config.yaml
conditioning: "class"
num_classes: 3
cond_dropout: 0.2
pixel_unshuffle: 2
attention: false
upsampling: "pixel_shuffle"
init: "kaiming_normal"
lr: 0.003
orthogonalizer: "newton_schulz_5"
steps: 13000
batch_size: 256
weight_decay: 0.2
Rows from block 5, named by matrix and row number. Rows with one number belong to one channel. Each number is 128 + 32 x the weight over the matrix's rms, rounded and kept within 0 to 255. All counts start at 0. Numbers have three digits each.
# convs0: first 3x3 conv (model.mid.1.convs.0.weight, 192x192x3x3), inputs 176-191, a 3x3 kernel for each
# convs1: second 3x3 conv (model.mid.1.convs.1.weight, 192x192x3x3, transposed), outputs 176-191, a 3x3 kernel for each
convs0.22:093142160171148145101063090072104135134142118135099096156177132157121112114114122172127145163099130047120128108090113094161119131142139120145179096075054098067051128115117109118120171161170155165151121111111114182153082145131104115121126128128121154102138130155180087076154172186107135167202146196088096115143130190126105094139085152145124138146084090139137135091132140114165148126200120108169110191109127153131095140137122158152125
convs0.23:137150100140130102134103071103108122113127135136137130161174121169182132164140103146162187168181162146125122084125143109170155107117113128129116107082108098078103139116093113098117122105128148153137148144158120138137059074109083118128110113115121132119110091099127144125154169157102118084193160162168138114149138154132124138124108125104078101155128146157128090159079052141060047119124120122125145103089095108106127098122140128127145
convs0.24:120130142157143124080092121158106145141102091113135116110108141110106130109175085102130121147114138120078115122094091138109067123149073122141152121141105101125145109180128150117176100143138098124152176095098131150161139128108099142133112104129118114133104164136132085135166147162083110218200120135100166136228078159150141105141138134081121164099151146054122087222196140151125090160171115157139114139099164156123115116128106133128138
convs0.25:101121128125134158119124125144112094092132163100149128129084130116118139123098101122125121139105109098131123142148194112089114131085122100104110152156076128152103133083145146130156122115093129139146151129144124140139157146178154102098132100127119097112133129089117094058103138025083210119166172070112173222129158138147134157163107088189102055182131148137142117163092090118162119108147106112125120110062130138127144131108143099072112
convs0.26:082145110146163097129104094150072162129096223109153106111150174100194173138146126080125114189141094135105093178141163106151102126136116124140098127142119134125124125033113190110104143125135149128111058088092139155155145163139143158140151117153082094060069089117090175197077163130134179187086072072136108099179147098116125071094161070140132091131130150090114164111089097120082175130111066175057092079095125134134068132174136136158088
convs0.27:155134111143110138123100111145132125121168098107115124081142188105124124110091120133129113105146153094099103138127109117114140091127143147127102114127116113107132098063187140104130136120116097103154104151049135116104209136090158155136118120127063068108086134065141153109004092116086087120105166114148137141124137161126102108167175161129125184157122130015080089086076073106089121070152133181116152174103119138133124130113111133138101
convs0.28:140156112071111156137130141109109166051142141118106072161100101141102119115119115148099114102135140156090088089134103142078158204135131107135116079141055069125088088131105154142161201041215125089142123119148138104163084115130070081077102164094166174174135141159110124080141102115098105145096092124129087107159059104188115178090133157099097159171127155119090134111092071146124166139150088145129113047138171139154145178135138166102082
convs0.29:119059165104116106154098121085112151144146177206156137127141107133118113073066151175146107138107141170170070135168137148140151185192151120110119120077055137090134172075111150052133119122148112149178123110092138119095103109094115147125144129100102128144142136089194125207117123179037096149202178166115134119067090102110122067144101152155095176100126120117176159253019189149095105093114179104122146089038066137168093203158111132139079
convs0.30:128137140096172127073133096121158174162154151085109119128147114123149140101160167143087128151071160054094121139147122147134107099134124127122129127084092139143126118102162178149126121177169127155120134098130103139137147130097129113158129150114213085129196075134158104141115132132151124130206059240115142109079112153121174102115143075094136122158148121105122110077084112130155114158082117089196128150121130119130121153139120185125114
convs0.31:085131095135095113123119115115127092099119096129151135133108154080098131124118113135120163153132099108139166116117156140165180114138170100131090097110150184141184094131099088094107138082111151083095153091149128088082149166099120160092165115140124083113199100149113141127152094129166167063115189144167122132202115128138143079096107136098137138129140172172079134121134114137132096080071057146062097121061093140091137107124109147109106
convs0.32:085094185146128092147116141142127141131113101136082106173143136082145174092101108095087163161117085084128113122148161133092100139107124179130114154115111135120096121151101139110128139116116105056089105093157120146147130163116171144096172138131159117153097181099174117000148159050084126185080147011102145147107075124098115194142162146120124147136101122181127110138111117093152159113109117071119174141139148111130136156117110113129132
convs0.33:160177175121137070137103151130137104112090108144123150135139139113150118080174111180139157173052095072071110116162140071156153163152115090121085119061124156113150159173165171128168152121163152112106185114150131150131131144152129145133109146122137140143135147093116114098125137131139100103109135065102093134126105130122141156159130094168158120122090110202168132149175126197161229181136108160129111105141122136078139128121089118169119
convs0.34:100136105115131141135119102095152131132159101101090106141112179143168137140151096092085127122128117114136071096143153139137057131101139146133118120137146106084099196112080120117144076169159170101114150118067127156107109148181174107093122153153132077099111138138172091127091217122143122093097149162113182166152166137080123062116118115139173113123159157151129130174140178128109159134146136123163109159141174119098125111157141125146149
convs0.35:122141130137131142137120133125122136135135123138151119105091130123121114135141134138131154109146154151127146184118153125124142138125149113131110135177125130146148075113132075101117077138125096096100164145129145114154129112143156108090126152106105086067116114147110091111094147108198082200143106162151136156123134118173134135130142133139127088109123097121152151170168171151164149108130095126152117134139115117132105113137121100138102
convs0.36:126156105082115139135182114143156119119114132126118078132127124137127144123117115115086140109093125181175190126173139144119089078154117102151131081127139124097098155124143164148089151120155095158092174162134148160137145170145141135113156091146172147155200103116101077124125108105177072197165138197109182146087144159078165117099121148086107094127087148093133175083127161107129141114158151103159094184122096146179121124126142163138107
convs0.37:068101132135134090119126140138098112142106130113105123126135076155138111101117094125171131105134114060080158143185224154153124115132065079146161099109147078116180196144157155097110163117152145135126136119125084131113085140127135107140103134105150098053106161078114134127124124134125157098208097141174170098120185079130148110085162169121166160143131084171183061154090162167160192149103179168132091127166139132170150143142134140158122
convs0.38:140092102118147125135110115115121115083110108100135177154125146142186173165156102075093137119150186166117165155070149147135100128156156114106152149137132102107041160110152177109091115127151138155092085147094168081120103136079140119141139148152102102074131046227068199122096116144153162052075168142147152162060169076131100143155145143123135140115166164110162069141202126105105122173080095168094121098113134154133152128116126107127104
convs0.39:087072101166145123101097104146121102160130139116143130149191123110130076115120134141137147172119195094139113097127083077142086164148112114126119192154185096090136118094128139102131148107136166128077138095083087090127154126122165160147147114130193168176095116063165148115122157159191114124138143104114136073160127165145133121102103121146108114102128099087130143216150161118167198098134140149135142070129151086131163109109145135129135
convs0.40:145141133120115147115093084112157118146136055119101118104162164149115160139127098144150130133140086123113138109132177092146096129149126171143109141102164101152097101113160120140085161150100122041101150102106075119115103128137147177123157176168167161116165134166011154110118173197089127147197147162168169146137180130144064159085104095120092114099125128101093189192113181240146086143158156160113139169146092173136090154103135115128112
convs0.41:124124115105142130179169105084120137078102091124136167082108121144140149123144124112123121105079138124124131126126128049131107144147158081117116141145129130132098122155124128127145136129170136104065175141046170084064223255233198213208200151171106105119163092156115177101131140177149131094124182150138164149126122143138125144012101088077134126107120175151125103121155141138126136113105129097101102130134123156130150114171140137166175
convs0.42:139113134154144136076071154153138093135120089143094117099129128143128127137145105180149097133122078117159049113118140127143157153167148168091140201112109127121104134142162077170122152082125126134124112109136057175121061122092138104141139154100094198177080142093207121186171084124057211085243082110152193145105094102118198118144128081129150118160120126169136144151183034122175126122072094137055100097116089165151170128103146133106173
convs0.43:125078082145129162112111123109103107175144110083115112167141152130162115120103109131122150125165183098129179150112126144136155179159165107063092126146111143186138107088082112137142152142089146105109154145106142174210194123126165106150126107125079110168155113178138170201087166188204113162124143173143163136167177099160121131156117165173157166100129130148139180192150142117065111052117083084092117081069097140140112143154126095119104
convs0.44:129165141075073107100114112098128109100140106128122151130137155107099108157139109138136126114135110155122124125082142105123193113107103086099109125138103145107086128106115137134109131130158093115152108106118156115120139175119132130140109137116172108108127139195125131103152181155089103132136130118157117131129151085163075079138127149153133118126119140142117128187122120123158140159173123131130135125096119131134129125140168110136117
convs0.45:169098133139052115074088141076132162065153170130100136074131095075068121140107138176145096171138114184141172134153086119117092148128167145128146182105159177163129142169091174137108128124115097107088078122085102087078097103140128098103100155180162129150096134197124114096144193122127108130124157124115059137122111096087117112123133125117169188096104087138168107077145137187164168148110122111135109110116132114142128141097133155150163
convs0.46:118125150112138074056052042193173148104119132170135091119135109124133089175157164093104139106060104185174132103140098115150137096180156132112130105142125126147145118064099168151124134114120131130120152116150130163124114136118152117094116063065098074251201149092140055128177131157066102184162094181120107137149193186189146129090067087126114121099122132105103136057120139168138092166122116141138143124112141166139151106130155136164158
convs0.47:085137074075145189111167138121123088109157096093166119105146126086152101120169122104148157158142208156132182105211177134148129130164138150167103126151110153128132107098151083179093096131066131075083149086132165119166177104137126167104145158146081158122054198095163125091194093155140076229163168112133156135210108199137076176144150100096144120148132128159141163134092129127154119133170071111146077110092096085147102061171107083124119
convs0.48:136097091180145117200138191140108110137104111112111119073135124101148132168178188087125093109087067105125088082113159077089128138115102082111113124094089114104053108141091112133075165141136136090105163167145156177151123134091171188175102156161050118123113156140100153124107108103170100136143148147163107109147086116092071048152119113127125128128113121109109140147115164093134147109109134118089120176159140090130178099116157082082101
convs0.49:082060053144177170058058067185145145094142159108096142118101133096062072132075087133169146165196170146114135147132068080057047223139086105127100081111086102179132149131081144204120154154102157145120167173129162149149148152121109158156099183077192173142188148184107125110161139163123146218054092155154161121137184207122126119105108135133135154165157148079123114167112146101099073125113129119150144115152118176146150149153141132158156
convs0.50:102145162084135173132152110096109109111144116184139132104119147119100186162120123088115103122111123097096100151136195094153151133125125120140162125165141147115153146144109122114130093146084113115105106143131067118102113119104133145145134129103109095123070148169093083149152140101170060135128078158110105148102137146119151122111112088171138125126153116134161175121167112084151116119152142102082104109112148161136123135119102107142196
convs0.51:129173125121140087144130103110132142125079073091116041101137168095157176097092151069123140099120139068098139125153130064119144004067098136128144177130117185169141134120109168118129120130149145130153141136140105144176110124160116110093088111121046144133083131128151170097169137111123145171108153179139136125128147186173124102109136146104130102149136131171118101116126139048102150115083091123124140113121117114134126142116144157184153
convs0.52:126113161145123081123151143120128166122158120131139094069121124101118159127085129156101091167129096175118136122151108135136178084074074127134149148130122135091122157108125076161105094073142122088113152127060043092150106142149095070105122075119104131169126138168146134086072177141137114180130173140168132151115122161125103123088110152156071129139185144118140189080147066047093174148125093101041099132133141155134102099176139137141149
convs0.53:113126078134105102131173122093138132144206183110141135136112155114143158093130120082100054148153126132104164121140122111126110118060130159173145121154113145179102136105123106132142140094160151140074111088030154092106125117156142097133133091118143144097129149182133116150145123161120117075101095117098087080096148096151149116128091134101113152132156112133084083137134112121156165125147144166144098134070142173133154179123148171189136
convs0.54:129135127128103127131159140108143139113137134120121138141156214097104138104114141056102108147144120160119129134114107132120107079093061140130104130098084072121101157106115141106122111082122130151168126144145099085112151125158181129171100091122118126143139158191123118164062050128146157105151153114104158159107119110107136101132135151132101121154149159146113114164157158090109122097109148124103091133129129149114128107139152085116112
convs0.55:093136051121154083074120060166133133131137092078097099142103151170151135131112118188157154137091146142162194063096084099105103096114165168180133108102127175160140136117090080087085137104091104091133098124121101098089131144134151129098135146109180197159181150152188128064173194153146111091065069097133100077080072091099101131138123112105116116134140148127135115123146150146121104125129148140124128176154151163177131147145120183199167
convs0.56:070062089096101115071142149134168125155125090128124126115094099129161151107132204153144125138156134123159119167123149149094130086151152129167169130160155139149158089122129099112148094088139115109141086128131111143134123142156116133171065061094120122074137058120181140209184151163128094119127165146152160126143125106149159181132135125174129129145152129113094166144140191144148058165150133116122138144120069103115138121131136155130134
convs0.57:141135115067108101216227202169186148171173160166188161167163164166184150151151135110113063050080099145128134125122174073078111053056060106141140157165138126114141114089115082068101130171170120103153129098132036057093147133135181181161202218188095081123090076115117094124147148152168196192165155134105096147098110132155149167096091111137157140168144132130102106113096103183207200082079032129127136210160164150170165190165162210203174
convs0.58:130119113132120093186167174097120118120102111111130100089122175107141171106105133156131152177152118130122073143148153144135120098100075099062078113136103113126102105110149124121173121092102082126140076084081097086073025066068059089094145092121113119116134105067136140123128099128096082099155127098144153147157135101134147150211166158145159160084089088126126120141093104115083045127112100129070100083081118133158147089124139099120142
convs0.59:142138116132107055155110121100158160109180123153136118112113137086197167086126146130119083090082188162059102122137147117185160084091127153105156117119145125127194149143103073136124117112089087144138077150106150102020165078132136158138124144115101171110081136166130114086071111123098067203114173114094076068123114093105133102121081198107140229163152118084075068156136060170125095128117128088093084151205128147158146081111140178147170
convs0.60:094105142134082146126178131143139123152090111176140120124150111155128097130108119103066147118183147140098177133188122105101138103146124120134154053185196140168130103156177151179183127105130076102111078096158143109132090156115115083109116114079120069160131187136167139128183082133091177182162073110100083142115188162124166165078113161172147139124102111127099168121110143088091163157053113080216114118134120157182166124157155151111149
convs0.61:131112080134154151204197216066126117139122098149126086132112145127108134137107064104100100126123092102131105089083089182171178134151159146127126171191158149157119124147180153115160148161153111131141114121093116149133122088107158152151074102108069083112150157123127091101095103098162153162164137153151160139129128102109125110122155112116096132081113169133137144114141158125111168124134130080093087122151156129162109143144155118143153
convs0.62:080138092086114156150148134124130115115088054149123140091104136085093180089095135084074090107108114116092100171086091180098136159128145134173153140127150097126065059093099178107117126078110108123115134108098175125137043134236117134132168116121117104143099087064224137117185157163105117158073079134102151110143158161111145118149127146125131099121138120145132097171137086113124159112086128127105061097110131126115115175144111167164186
convs0.63:109119130136175079182130144074128124084145115101095148121137112129129109133127131128115129158166086161148176094145098131115095080128109114141127149110150099068107111107126067120153149111124099103131136127118146126073166135151111098096164143143155138084077076091078199060140115180112148180060114142123112095095142138171168147119129153154132146113127131115119140134155100115075118149113169154139130150150143142112179149120119115097126
convs0.64:165118075137102216133112148143148133099145198145135109112118096077063109184080139111149187071147160103172161136148155116127120076142135132129118105190173133120174152081075159161148168117107115078089188128122142165126116116118148147124077129132205161149146136114098110194120108183210179102166101151133115117147072106117208075135154103074117126140130121103119136154180157188078153180149128166134174169117117118116105105139171102118151
convs0.65:101121084189127173060039061167115114106129141137144117069142185138154150133099061084111105091128153121081102101100077014094123157099092152133133119096139129112123138129160124153120129081108137118146024085075178140098148143152151146128123114127131153119140118105127163080149134216121170151079121129139147134114152115130077130159122137107093129156098163103167116151156143154144136138128125136122129097146084137125140083111132111164134
convs0.66:123145115119112123106141136165110144121134156105098131097118135057110120129144171108110182133124127182127115127126107125118166153121142156136172163154131109131144140139178102123148153127123145167169151164160169115133138143160130151176122166122107118088139155121079125112129150099161153139133126134110132124116094073110070132173152137113111179129104151148184161106181130205208117181160197158128120144138155143127125120127117128180148
convs0.67:116138088138161140118172187098119092144125126111117125127115126094141125160184109130146129162160163185128129150140118080139070160116082115127073106140123101127131170130178145137117119124166122137100138073174136115138160165130123115115128120155119142124141143122116075120148146112093108108181187163112106099164147162071120164136115148167122121119122107141111115133139130085097172107110153134134122137141113117127147170114098168160098
convs0.68:048071060159180211054062124113159093046098051091110106105096103160149139069143182123120112076103139159157210115149131157188148092096152182144168141136147069102137141147134179151113137125152163132124124112131072099139123112123185138109150088097106086126159096096123167089083116088146164167106147176133117101091145104135141129115112104178169136091133125187175163175174170145196095137137105135134140112142080108152161110150133114113120
convs1.22:131145127108079167065096076097116071071115109156170187087105184109104108131155121097153122132144181168161143116076084086116133120174127105105127152145124110157161132097068080100142218166104145183155098115161072139154161041154089113138112128095126174107108133075079140170179118078095154109116139112163140118098130146147168155157115084148089097139161100087087082121109115130138185174116083150166079098092134106149094103154089115110127
convs1.23:130126124134129122130131129131123120116103095100099098134134133124126132133135136125128126134136133130126128115116118121125121133126123115119115127125125140142132137146149131141152144156164127129142134138149130130134132130129148146144156150148136131122120123125138143140139136135144154147155162154122120115113101102115100099130132132125132132133136135127128132125118130111111116115117118123120126142141143122130130107110116113118120
convs1.24:080113089058138130096203149128147133130157133087128039111083117073164156058118018073069184225083005026181158129166192077091152132202117072155123019102146063134170148117140146066169111124175133124131048164118144126164108130156073157159170109157110121095191087126076148130076115108000128124157114047118152183018158087255105150180099191171132125155155204149132100010110063208088074083091155183115076055108128157149089105168130153155122
convs1.25:082152154116130078235121079150144087113173133117096102124140151102105131182131106111158209131155149179095053077098136114154156160095167125134089125167124131109156141087085114101090082178157170160101160128106073111124122135135108159116145156054175129162156142133092106109113087193156181237122052255164080130118170103125131101142139093110187110098142083177195157110142192236065084157141118118205193069106171169193146108113175102058150
convs1.26:162133095167099169187101127140110119203116092140160155134099114124108142124147147110114117127167098121129140145150128087121106143116090130185148102128098139158080136123112163168104152201196143133129071115151103134155057067133132141125139146140150096103111124138184192147158119168106121126150092037130152140104135138174183200169182164100137090101142109086109086075118133145165131128108119096103142124097133137166135126127138178185094
convs1.27:119151043060121130030158089128186120072106103094148094185159172131057153146126157172177172112092209079152132144182118164124229197103092119082197102104148152093205146100106255106197105166150195172089182089091209153067175115123109171072181128016153166144168153134184125129091147117041053163136137255082111138161061190101119059086158043130123090174070108101040143056135139028155195117119072051135087156116065163115142047130126120137244
convs1.28:120134193164153157172141135138150124161110132086115168145166099112114087174090044196199135168153157138167147111154088083164132139120096146145120139145190126137105162139150158154171153112143124188144113152137100101188104092134135111121136155118165156160071100144139065144060138074125170091096112108104096090210132140154130155142107191167106231122190117114143166169082115113102094132086137061112171170091139096144165143108068163122125
convs1.29:147140116141122135118126126135121123120124116123104142127132140116121138119128137130146123119129142115124132130125112139127116120108115146125145123126118124130153105111142133143114118141115143131149114117112123130111119122128130130126143154134140128122140122133157142120139122106140126116125107128140131136143130140124136123114125134116123129112135133134118117126129135118120141134138131126133121130139132152131149134113116122116128
convs1.30:194117159123141140162087135099127179141147084136096111111146160106133143117156117119137141117166187146092126099163130134121145084149115164125180120144152095116154162119163138124120092115094142112155102150110145153201108159140131160123102137130138157141112114081133082119110164116105118100131136117101121097110154097160123096134144157104153156129144154154131179126156093171090118072096118118080125146155107178132132125171106125130094
convs1.31:132127128135130134134125127129133128130126133129127130125129128123130130130130131137131123123120125132133120131124124123130123138131127125120129128130127129137139127130127128131127126129134122134138128132136127127132131121127131135132136132130129129128133134130131135138129123123131130120118129128133126128128130124133128131128135138125132131120132130130129138130135131130124118127131132114126128124128132128136139129132128127130129
convs1.32:149090139063088078123167249089169142091110142124121144155137153199096147076129060044134183129134192081142157099141177161139216145129175105197115092065079121114172148139084151233177216114073233150090070166163173168163044185043110122103108115135164146162254051224089135027143104096024065180189134163039096128038203200244048147122081153084149115208088146245140162061085212089087126032058155101111121000093103060127142182155183079139220
convs1.33:086179126141078210149083057151147115137152133136113110109079114168138070131132081132187147152169078125100153179128109114121214123130116139155109180181101139127119109133187145167098103120160174123173075119151094154101155061088167138136057177125146112137098135086120143092127131156159113151126063150114103118159137138128206098134182107136106180148137110111191098121070137133144044103164173128169126153070079085111195185105130152171126
convs1.34:165155002103174165105169195190070174092215118137103137069171139100071107025087024082075153094100156157222104067076089232183125169092129154184076065153154082113192147037141179211149173138058164145115105029150164131121119166134102118037121087119102132131148186141179193109188073150080132165189045244137104123109150133134086148069154097087066114136136112044107155150120182141157108051196166110207112184136049220130136110047180047145132
convs1.35:124125132131130132126126126126130131127129126130127121130131128128128127132131127130128125118123123124121123127122122126126124129128123126124125129129123135128130129133126125125126125128135121124131124127135128128133130128128134135132131133135129131129129132133138135136126128122126131122124124130126123123134126125127127125130134132127132132125127135129136134129131132127119121125125129125126130130123128128133135120133134123128131
convs1.36:140100131129121175135154153115147153164120163064079125164123136137122114139125085119126126148122128170126141138074154112113152122096078148116139087147108088140121112130136118131123106151107086117122148100162140113162166093118138159161077157123138123104152088127089134142089100106120114131100099114120095114142170117127150094092132121166150145108138124111079125129154101108116121109131135129109157154146151131125108081157150145119077
convs1.37:144113113172163109118099096143154158126147124139129138114112139118114137139151138120117153168138100163129118141151110145113163093113146122119113134147151130100170111115118114099111117124104127108122123124134126137115086121100121113121131132129147129144148115130151123132116139080122114137148124146138138123152124115147130116134146123092136143091117163108116109143131089155097113122133152112117146090130115131159111113142156123136129
convs1.38:098132123155095095151128139141135098158130117168134118123134088094145145141129144175131118152136139136145148138115114140118097114113130149146106142102134122102139098143144165080123102094104101115129102131115137118112116109107158087121139116153127099130106129099161132105087118110117122084125135108082139152158110165146144160134124115149120119115130107082116130120094154139116133152130124151136070138149105121129110075115137106148161
convs1.39:212148092109148177139140107124070137136154138213103175111129070152096071145121094133179080107121134096145119126132142157150183182151136127118172173186159168194185055129140087119177105075129141188171172189210209198164185091146167144124145125139131144112173133091111138068144174087205137108115164125121133125059067037166182153145150131066041062176128098137077175111098110136141132160113122159124118170152171114108103124133143118150157
convs1.40:107187148132096109148121076128179140175117145113107118109081134092097137126075154218130097127103013099161134124058119094041203183148167098147097101181174158173144111128129136183101124096091104106144113130199096133183111134085104090167075171176138134099064118088088109081024178122187058094115063142168115098115129167127146115145094112121103074120149085073170020118081187059106129186151140184131090134121112119175054086078185124123112
convs1.41:117112111117113111122158129160150180110122134100123121129138129090143123119133122146119127147136123119133119051063105081111120118110137090111087096085105140139104109134127118125188086115135078102062170092063122082076163153147125116116152115170099137156116140130093095110113144122148150154089146146081069108135106122125123110093118168126138150157163191155147163140098138102079090136120151119102148108113145087154132099111130105096115
convs1.42:123122132133144112143116124128118120135116120140124140130121126114137145129140164137149142132133114115138134119129140155126131138140115130124131149134117143141144137109140152129150120093121126127132143122140141116120133139127135133128143130144142114134155146139126121143130129097119097132118129117130120116136129128128127108141142136119097144132145156125115132135129124121117104130132129110103129127128144119138141129138116132128106
convs1.43:126135128138136130146135115127133140148134128133127126115115123106115136125120129128136127118133120132139139125123119140128125140131129126128145138133137154141139127125109120121127136127127117127122113127126134133133128124124132138129125135147144132137129136126144134132127115114123122121133121115122114131135132133135119128125137135113126129123136126141137132133129128117110120127132133118130146130130140123124123122127122120137136
convs1.44:143172134116147210084118118133081166130104096155179108143101036130133182106089122197116210119122055141131107080061101108144192064083155167163148140183229100120140080076082135128076197179102140146156126125102105171168181181186184144140097072070216179112130135131077142161108123173149141150077117055132156130148117059177156117082108105076108068132121116046127071184161030166095093202092115216199163148101142176134113088085121159139174
convs1.45:106133132128144140121132109132139120136129142137113140120125134126127132123115128124118100134145134120138111121116099137135108130127114111107111122122134125143125134143137134132124113126120126127123136140150138148141120103109131141139144141128122162153143130126156145127113123096137129109110121123137138139120131121145153142129117154141129149140124138121138126141128128122118116117134142130127122122126114135138146106131144128136114
convs1.46:117099125164115156112070152087094111176152146048114119112082076151136086137142149148113195175131070124158202150106090088121137071145085176149108099161115165139182142113062181167177145123157156127114120128068153156172151144179129123082150167120185148108134136165111092168117121069057140093129105079116135192138076095114091084136108095149139136093151139119179139139156178138112099102116111132098177137136161166175185042096082149128132
convs1.47:122102125128129128134120118128126137133130138123144112123121125126114136111120120125127133123134121124139118120119120128118129138124139119118124122132128117146129136126128116128128118133139120131137121137148101135133139132121126138120140133125128134127140129130132129141131118119104120125119140132130129117125122112142130113131134124128125124120130127123126131130141131138125116130136128119126142139129144130144125125153131116131151
convs1.48:255185217184091160205182187173107075200108087123079169050124177153181214084174125071144188025039049062161155116123164168128128122039115141168228184166155123119103138176198053135153131175170144093182110078220081108125142115162143203229099107143165147122110079051073128144116148126055061090138126098055068104133130197124139234102184133074082107067094122104089151135084086050055082174142182091121169156126097048028136067056125095146167
convs1.49:132120128136119123125119132116114116118112120109108115128118107124124116130130130128126118145133128128135140114104101131129124122125121123114133113126125135139135121116116117125136125117129124117118123108121129132133113107115102107115121133128121114121121134134131133140132132130131143140136133131150143129133128123120110113129120122131135136145137132134135134113127132113115131135136126139144131139127119122121125132135139132146143
convs1.50:106170143067139152238131164112149123161102129152186156095131065139149169083177165194124113099088109185147223106146115159131201100080073125079173147148123081165114086123144063122144203079192122102097149085143089121210072128107133167105210181234125161134117047107139108195152115111104184000147126198122088093121122172110133157036094119064134143155122149155119069108104077116142181067173174171099116163125152112125111152111117119143135
convs1.51:162123151194167103132089116172121125097126152154131166183127080099131165082093137102181227093185138100153085084195165134188185179152229162109085127159153135141119086121084076166094104114125082118135195114156103066131177103164190155166180135208085087148079141134135105135084112193144130136131151158107110119159098081129148129178108102094148085130133117038120164079062091161098132136131150238157144189164169161153151102118180130151184
convs1.52:130111157176143140148116092119132188119042115102110200132153130136190112119125120123150120118130037167105039125149084151085109175120147149093107129135127088103052108107153153143101118180084157216154161127192129144140089150129089184081105125087139116090091184099114132159164121120117160146102067190160107100151111130133117088112095118138141108135148179102163165159118138112098110074166183169189138123109088146130098149186154095111131
convs1.53:164113166130138167162150132135132112184198202134111115136122115106138127133094105107108153102131124107106120133156115112136164137116156124094086139101101087115078154156116144168123136139162119170130197152111153153135137153141113136107120122176103141138136149166101109156191151126140122154138165124145134113180119122117146129124135128107112156113147138140136107154111124117120115156145141117107131103128169113112115119126126136153108
convs1.54:122141148110114139133126128076106061156170129152140099131150162079127154124118131130123171125126131119122121114131066115145124124121151115104125142119138128137166102111089133091104138133155136155175102157153146133114114145160157154102104108106167127130111095099138135153156155136147136143121113092095070131126122167136184154130076091114110114126148161151132161122134086131122167144119141151123108090110136130123172102129145124135116
convs1.55:102111120117125126108107104091113113122101120115134132096108098120114113122120116120111135144133154123120115118122147088121114141139134106098114144139147108137134150120085138116090119116097131122114139129116119130142154144136122136137118118129149115111119105087127119116137131128153127132124107121152114136144133121136127122142124114140132140145147126132126132141137126118138126153138121144135122121124134107106101133127121128116131
convs1.56:176176194099120145111123117104089081133121152135169155144141145147169152171166155180132105143148163133116123142174154134158161170143131111099108113100127136189136106133129144130121132130131120148102096122125123129130099120119141160127095145151131112086148101115119103113126140116111072114119107130126098124157126153127079128151115129113141151130143151139144106106152140127141113139165117126115114132137134124094074124121137133129129
convs1.57:118116124121129138129138138127124113139135126144136125125130133117126127126133122118117133127128132125112118119122130119122131119123121121126121123132135107108117134130127126125120132138130130132128126126118129132122126123126123124122136130135129137130122115123120126130129138134135134132134130136134140142132128124124123131120108105135124125135131124121118112137134133142132128140125115145138125125126117134139142119136143137125118
convs1.58:134118122156146145148148145124097099165146142138124130149145140134122113130128095135118135141147123150108132152166177158165163106097117113127128105107137124141149116125135142147135149163156145143129115121126148135127098112102119105095117139131143130138130126116132134149118121126126124120113119133175147157157135126147133135134136124129119116150124128112124144118111114125129152146148130161149150127138133149164151131135130144139129
convs1.59:121149134145163093077138178103133145100121209133102121125139166160106199115137158139156155095089140114107123125148145090109162156117096093130146147144132106173071154110049071094094159113091138165104120133128107146133105191140114104148101132140128153118179102090094136136173130083194134108086230145085070134134116194122082102079104120080162102082128109124116126163138131125129189101125139155102129115160125127126122113174167096079133
convs1.60:106081141127209093135146152102094095118145140102182151144125122126164150109099102091217108077062075111189153098140167096134127119059182182121158087112127085121126073102115111087137126162136121128118159134213134129210129130128179143114180159137118129119108092095161140120193207178116053148145226095128082105130065183069135151177138128164106098068151129154106125107177120171140114158171153106066100164110091101141140042086083106146162
convs1.61:116126147134130117139145139137140138109101100117121118147147134135121119118133130157155145118128122117115126121108103120117112147155146102102112124118115136132131110108117143133135152162165105094104131123122114113131109122131134118122138128128130138144134143140123132134137144154147149147133134140139124136141136131108113120146145133119124126129117121154146143136122141109115124132133121151151124133123102128136128139155153124127134
convs1.62:122132121155164133171137148122133160134153142159168160131104136134145193171186214113120116148120134104115146146137127109139089130133112161118127135137153098123137145131135111113090105123124077129137127120108078100118130129154112106082100115097143113088139124153175140156173183154143141139108109156141097107123142174100134139113092080098118119134108148131128128104152139106143117148129093119134129114103101110115121135128117070100138
convs1.63:116076043218000168154119174172076215143176143080098083123179046117126159160113005119104093213106080135071145115163164229174255073108160229145220088138053080093160116239094077136145170159000020118116040154169039185153073080047197140074175088038255045213177156255162113111052137104126143061125100162129000189110099122197102059141129075117116091076136045227122056200065100140124217108134146141118048177178071147176125139114143132076255
convs1.64:132124160065113085198074099119148139147129085115079119067160101194150088077108125077134081088107157075151173096113118184193136099102093113086094111105110113079157124117108096133136122171098167140119150150107175188108200164112173121144117116070069112121210135132065113069141144185203084106137149065116152159090151187165087157070123151125111161140121085179127107131071148165127150088120105119132109109148106088123137123131140144083111
convs1.65:206146173179102014122128165133134070108132184119127102193181163185108046104136168202121102125098063099129140187146117139172215202169131176129167130101112222167129120153127120157118115149168148133148154148130090078129155102097180144139157134135069062058162148157030054047130142189103059051089107109111173150129183143036100076136119116190176165182151174151091110092128081092135166213197213110087080137125087159116066118143210108132149
convs1.66:156090113122158105091079072117082113141106103120092102116119155116144243196134204175126142124181148090123182056109122051105105060060070089115136150090140138136101093043078144084165115157097125139090118110134099086034087107131095135111105128074137126191116131122175119094111154115119102152155100136149115148109111141108083175073092146067140132144176164161181072140123154153162159154130191093107103086120137140146151101111105112155138
convs1.67:170154146085063095134088081121136115098150133185131071155153130193107115133154167071035094125079082144066129128115119145105177112087122121123109090095134122130110168131118117123067183120160127183155164170130212191157163106103086081118123134137129182156159179189171174162161207206114125114129156180138141081147125107150136108145080048133110118085087113112181125106120125122166176200138130143152147152120211125197120181181136166153117
convs1.68:044134209105085103197173170194175144101165107129133112092110135077093150104173166104077167142191149108118103107133202065092072066101093136158164140161113128157118215167166081094132143122097147158202108139114100122127108164131095121151168129126086137153163099133097075104106130137092167155111114145145083125113082129168120093107083155178119085185156169149170078141128169071103079140112104153135168176132172071118139148127168101130144